Weights of a small multi-label image tagger.
Model: 2.51M parameters, 64-pixel images, arch vit, norm layernorm_no_bias, layers 12.
Training: normuon at rate 0.006, 12000 steps.
Data: 101725 training examples, 15.1 epochs.
Rows from block 2 of a small multi-label image tagger, named by matrix and row number. Rows with one number belong to one neuron. Each number is 128 + 32 x the weight over its row's rms, rounded and kept within 0 to 255. All counts start at 0. Numbers have three digits each. After the name is the row's rms in percent of the matrix's.
After each neuron's rows are labels from the 100 images, of 14976, where the neuron reaches its highest value: "responds to" is what is common among them. Only what is clearly more common there than usual is listed. The data: cartoon faces. In brackets: how many of the 100.
# fc1: MLP up (model.blocks.2.mlp.fc1.weight, 320x160), inputs 0-159
# fc2: MLP down (model.blocks.2.mlp.fc2.weight, 160x320, transposed), outputs 0-159

fc1.249 100:149095073188131168151153157096125101137124140100132137178196122086119098108079092139114119111113117116173143098115116105122125130087154120152119131108111128115158157148123071174200104159175126086173137107137172107083179128134124162114055142116147152143144113103157188140078224091136141130136118073123157154102105133096080122107116161124177110154218098157121048100101146089143112150090133125074092141139142213117115144165165133144078094134125117160117077120078134168151075105185128
fc2.249 073:138160144113203085097154098097171112120172176071110103131034143140131163105097110147072096080168129135161196130140139125157090101205084161149101100152130072120114073154052206127094135097132112122182124139095100167140123129177135184159110110130135061156105097080146127151158153119210112105149113103129144139123094132146097114140104084120101138165142166082110138154118114186155107129106168143111179137068120128133135172110133133084092139139079127138131093098160132161132185162139127
responds to: sad (37)

fc1.41 087:137136055119154136169119074087145106127131132206128144097151119104106091097153081131136122186146134117122122123089188153138142169146198123121174158143174124125121127128104106094163137094102189058119130089154180125156187082111147061028090146151145159120181086125090099155079111080193126129134150085113168173137147064118081114108093116163095120112112170180120107141116127122146127185143132137098139088137143137115155138066089143135145177114112083145136083173161171113144081109110138
fc2.41 074:103079125113108149114107096172116101110126133136144099112102076136090139123070061103145163139131142186157105122177140192141123131089098137170062101087101085097075140112069171159139166066156087154130140134114208154145144154123150143154187123149125070130107097136131123101149134076113167103154096105157102099134100147155129193113131168204120104156129123116088140138119164201083112087112120124177110138105169158159106118113080106097087154198141116137100135172098170109140190211138130
responds to: grey face (58); sunglasses (30)

fc1.12 103:084142116140087091148117190133129163150146105100127123128126147059170153053103176156122074163106093117051168158119179106136123148147148112100176136148104177162116108115152151132129060094086143120152127112123156095119085150134126118137135113105142107159199162164177150096119114046126211167104147168159054072108117177161128142124154116102128111132120107132060184117170113127105138075095111082124111146135151108140173152160145137093160073116169130120112183095172100111154079132170087
fc2.12 074:150130128185143142127068130096130126098161107122110166151152137108101163095167074111131094079090131152140086074123184155149160047106059096145124125116142110101113106095113149107124143193095148130165162155090157128135163180114170097139117156152065161081099110086089113179086178173168066150145096126117075115157121059134137184123094143137157143112071084167156147148134137136136180134140146149127249128153102138137141168141106097122151108142150084117111165207133120102125108107131112
responds to: sad (67)

fc1.144 122:159185108071120142122121119175149131089141150097139143087102064150132125090107150170168179112121146131123162135159139165097106099051063138116172141167141191169115155074097132106154091111157171101090110124109129175131083104143103171112075127169134109145104196170131147145132122100065116158138136179119142082121127095163118145140208114131153033217127083078150172146130082089156167135089115121125132123112084157105095096130141127140146121132180127118151168156081070091157136144106127
fc2.144 129:152112163121071152099080142108088113090120169117167184140136130142107128176144213120135108129135041175110091131099155067078159076087120173113105129122117171101168165166099136175118130128163114152105093144165157144109100103152132158145111112158085086146086119151124058107094174130188149073081116121141104124093110132080176138105131140147157194080112133133139201104129147159131147118169135111061119158169184117098061133175116163179126132122151078129110098117140070169119135170147124
responds to: sad (33); angry (31)

fc1.299 122:154188167148182126092101199134097122143094180142133129092110132162084112108139167128106124080133098165150084132119120107169120091111175160126137122199101092085117107107152188136163107106132133179163121144167114191119144162124160092109109095125127173149118117095147120191089127105115072106145112064147173132073173136095119056131074111176135163136133139167125088063108166100112127105062146044098114170065100131150118136123188116147121150155186129121169136141158153131165118077118086
fc2.299 124:133144108139130135140122120113128109116157055142117173158099097118164159123184081167096077113091073090112111125131170112052105092088119151155133144084124139133083149111102157160164092137113128060119130123160126128113130119144117147162134092138127055072079136156129223114142147143134114179112126218131126132052040100131145169129124101134123144147096164169142091156142118147083108198131146191146152101131152185104120126200117154126139081108142090084162187162147135118108179130138170
responds to: sad (100)

fc1.207 093:135117102132154113028146198111130100124146080109142138110163123171160214098181126082074165130119131170144121153141163160089109181106072128104139112158135096125137113131103155107144149093146171112139162093092154115135075065172199114171117198142113103116127074153106085136057134103108164082152139180123069168127102176141078123133095112107130109118143132121112101103109091135069140115154159154106113073087122108166107101145212154145089160146139155143149167117140122167158166131171104
fc2.207 103:111124103096119165150147116086168142111158149150123152132116141131097134163131167117168207189124169129169162115083161083119079158101128174095206051124120158133110127081153100165094106046140089177127128133156139161092097153083174067123114138058163133090093079105135111111150093128151093122132107121207086130071165125241062193084137098167128128105115097102128144113136147121128154106122129167140141118123134126111096115155137156117158136129149069127139183106126128138112134081120144
responds to: top hat (42)

fc1.306 093:103166133132077148148149132104139146088168117135150186181124128101061099147156133134110076149089132109113147115032137170110148091107187132149148165182124073140114124095174095142091120098168115164103107132094125100139134142169129191165141124149159135118118145119130088064098124125093178161083103104124143108100116115188084146152140091125134133129131062103123137131087130201123139097204137125142116087147169095190054134184102150112144174103123146090069113140186100115134205121159076
fc2.306 101:170142111119169164187106109107121112155154101104191081177094146091107115141132129090110171133118148155106171195159184051171102104090130080173158166111070137069165092132082106148163122134104083110143155101088147122093122136164101140077197133150100098158132109158103107160149152143149067190167108091148103097192140124107116125119163106079126101119105158196110158172158093107113145144097150156140125120114093127078156149124156108146080163112179090122135156153108191066126109104092086
responds to: grey face (35)

fc1.4 104:102130108160140097062076129142145123136129097091136073141105147080176123105177170153158057104133123149109132078116132130109138144113111153143177132128127183137124113170180132151127049075140127184163127107118119165210161163095161124077112170121157125116104133129121168163067151152136166154141059123185153080085077113115202142150158152084099092138102134137145158086107158073130128136169136147144089175169127129128094159034080147129126105127185142107102138097107126118056128149147153
fc2.4 095:135115122121131096082120108065115132138129141177105133091181104101115183082099102104121179147216118116080117080136045162188140054106124195137092120081105139114094136187097119111102139147091092127200165140148140131125154113106127106152172113209120077137094130133141111177110130094181113142147188118111098124083138190154137127124145132169110068120130136135102151140118113124084123134125088120169157120132110155090198192179103109125135180120162088139126127104206122112169128118087128
responds to: spiky hair (36)

fc1.9 091:102136126092097176150100144155077103076180158149160154127059187152163074130165116166178151149161136121101100138123138086128142151120148136132105148112120112110169099143161092127083135152085065074189096093132099180111125118103208116111087155097102164144177111110094099128138210220083139160137124146080111135135079129150136190159094070168095118108184157113163156168085108084148114105117127136102087093099157154094099094162117132140095132110149111111102160130135156152135131084127196
fc2.9 098:134109146109112129124150186112132141077171123135079099170126128116088109141121193132113131114084129102138123172086188171174129150138158106127096098116147168193166111122099107083130147147131148086087144160121177084167135136188157163181126082112102062143069085056131079086153073047165123152103106124100120107144144072194165151089094157124110136154126125092160070132132124113131182141127142109115135191185091132139107140172088122164129083158158145104133173062175145173130133110111142
responds to: top hat (40)

fc1.67 101:154096107149168122098131097098132099087123121132166170077108099167136133172096194170129168165187125119150102129155139165219134099173107116166091108135098120125121109169171120140103099152136115157121186133089101092157094126142122111093113068104176078108131110194107106134097115073141152087152109092171112111180169105140176185123163113129145036167137093168189131100133133033118173126164154110124122104128139109147155122099126090165128115163119117090160161066102107056131106128111158
fc2.67 074:115138129081123164105133097081159157145146068123105141143137186106136110143122171105131149073139145133132095116169168074076193099086141190178110098122068082128136080087093144100105131176138146141080111139134145133124145087137096133084086140150156136154106071108084163151104136124104139109108161142104091116104129144155151174223147093165089104136108113156145174084111130139157170119133083197084117138124255148173135105138163176088119150166170155095128147132120075078124130127128132
responds to: top hat (36); a bun (28)

fc1.183 109:138177137097077053081110137142087142103159153131193071168117111182150136113097106103120153160183134109136198186163150052136132134130119097102099170100129132101074094074145116173146142180078097104145121155135169096137107144129179139188146156115130115136049147091187083132094180133125158121047146113120096119161087108141140120114126123133089123161098118075141135071095140109097113199136160133135143098130136126100061139094114123174172166140095142150180092134152145120149137164160165
fc2.183 118:137125174106122102116125120118098149104150069159188163100126108129143118113141098185163130078141087115176190153149086145092155125146194119142193169143056091125120102140078112145092118114110099147122131097138125130104169138143102105096153098182096095211165125092107140142081128098150067150112102120085144129162119156155105098108079124096141102155097098107104164149152165066128117069181074115116149079188186155129153104080150157112133131147099103140106157171157162149135149241145103
responds to: top hat (25)

fc1.232 097:123113083142156138113119096138143116058143151071156137113109177141116105059156114093178122139136094139080116153162073077190174065203172132135146129163124126096099132110090134126108157144102157148159181100128142070132094128115109125091086141120116129121064075167121158132089094120112138118077151157183154155122114135087178203086184094094119090148146141165161098097173143078145139124151160074150143166104134179129135179078190126081137125068106151111110110123147100134180141129124190
fc2.232 085:151102140144075107081136111093098115157089080146136097160166151086154131125070106140153131125137167155150089140155148154126128158153110083141077121147126127081144111125183166143154113176130110086158143132162125131063168171142101116125121108202151181146178107172070069087189166178082180113163095142101169141079087120143123123201136153130087144091114091073129094155148162053107101079144124115149108061163170118073107119121080142120084110093136141171133107103144142198154146164125128
responds to: earrings (73)

fc1.111 096:112094154070156090082143117089124137173166099146165132190136131162126107113134162088152067119036139115088151059157151096108151087138094081095169143135130139150096093145107168114096155118124201181166152189154119161172112151141086180093118113132142191160154112071111146167088128121150083130104147140087127106141099096119134104158109152127060122154094161159095133143131153076111196106156093129141054124105117128136120138145125184096176174109142168118099157115115075153069177150147141
fc2.111 109:032174163137118173210131119072129166082098144096134146148139156105167144165088131169109165112136127141170113165165085137146116159123178082174102050185151158118116118177134091098075144149148111137105136054139110059109094134065143161160104138098163062148115117192179110169072090118133115169131144132142156131057154112156119086144133117105133101104128137088108111089112108142098135141133177181169156140158140101190145093144119150149131116083162158121114117097132116082121129120078140
responds to: spiky hair (38)

fc1.240 122:095129103094106196124118083127216229102108118104126122093125114099204177083170143202102099165139131058064162083143154131100113163162170103151140085117123109146077170153151120134159085090121150063073121123145174143100101113195133145111123153173146077161141176113119156116168062097080154157138137142129118119144120141128132128158178095101092152133099167131115181138136133124106130106066107122157108059183144125112093081156142147144142104136120131084110132117152112142150119136105169
fc2.240 122:187141117187133159109148131113066062132154042157079176167088108168096166097181053130093128098098123104120136117105123127147139109101094144152099194137136133145147110082134161128140109115152118120144177115130056097104140069135107174164125087085157082101104145136098175115128144147150143171142071136165142094041069073148168154106150108113125107122089135148129089105130171124117165151137177154169202173105144138153111144159115102159122157113132151154129151190143131151057141105159104
responds to: sad (100)

fc1.56 110:114097105119126140133091126146120118056149095100125162132108132144112133045143149068156138155140102161052104223183075139119167121120177159160133103132094112109098136139099140137072138118100159117121189105075151058139103143110082165105072178117153107185153065178126155129062116145164148127077140137133137122075146167108151167141166123138159107101161126147137105109129114136155139079125156086095149177141135158113086149113173140132165127135086187108116077068192114147168140116152185
fc2.56 089:136085097150095107140178098172113096166126168104144114134129198102083164098136132105153159134141116110125130095150099157115058141138125118116117121167089135110140170161121144175105145196118148102172093081135139157089091158186122112140132047209105151122119135199144079138145176095102103142136087166131150147117086116142143121142139170157083115131058068103159083172154205084088097069134121127171160151109154174080115175118055087123113100097138181137140120135130107143176086146109141
responds to: earrings (94)

fc1.123 104:055158093059143178159095124112120167143143070114089057149107172133098118081135145117149149151130093075134142126110155157143175130118109089159108087128159151127143139156094060166104123109109083159086112138157166122188156143180105132128192150113119125131134106155144081208173043113098176090122140095131197151167123071109093128108127135168126141187077097107133126191110165141104139183164155099108146172158111060108114139105161102169137119144141124154112129140079147099103127129097083
fc2.123 089:124123086081160113142076127076144123117151167101140089117130110171104126094152142117127073148118087137093089157155191109185073195143108161126131082091130114103176148080139112158120100152081164066106138155076138077138129140092157080168127082122122140104136112125133139129146136173174144189116139085075109164134129088151117150170204124179135107131201138089175155124080094163093086136106150088129116075140155140164198142171100105105128148117146146136195114089170159132176132097071157
responds to: grey face (54); surprised (33)

fc1.196 099:144166089167132086150092122105132111091144140081099149090126114184142165106131103159175051157146151162144116083197147067160141051145174188135083159149131126133103101126171108177117047110160125098108145153135148107127179129153114149113094144124134161141091160130100111189119128094057136180152129066086154106060123107133117109128137164109120059149097069170121110165086149105129182090162141186133089102144122139113157134130162095119125159160108171151142077153164151147151149111126061
fc2.196 091:065113120129088081152134087140123167108178103112140190139109118106117117190069136134129134129092114090130107131127142149138142107132130154097155076091053080154125083050176175116120133147094078112153100147150146198189138160141179099098210153133090135176143111083089121083058146118138110099200181081137119108134126122102150176133143111144099179121175107133127149174129137120058111134165092115139146138102099132111143145102137111205117126091185195143134146136112108168121111135098178
responds to: spiky hair (55); white hair (25)

fc1.14 096:162151123082136185157087130144147106137152166149089095150081123117138138175102114188134140096224142151122128118114095125133174129127096124118109088104117118140200184145114112162132091121118138150076133068152187101132133109165148127144161111193072096071082109169137100144187115122152138146070134081165157132102123112117176147124192096101132092168160099120151128165106143143175139145133214106100056128099167053161167113100109140090077120113131084134128155108117116096133132075056126
fc2.14 101:091107168161087141123143159112139102112142179074148163092163179138182089072148138113173117113096094111156099123093183097076146045150154116120168180142143112149135108187096153140088163119117125109158156134143166109085125093134143075086127133100163157132144184125053147162072136119146088125131118140112128144090111061143151110173111110057129121103104090086069178136080106158111206131098110147092173128139170127180143145114108148131139093149134144141061159078161164130137144160155193
responds to: earrings (51)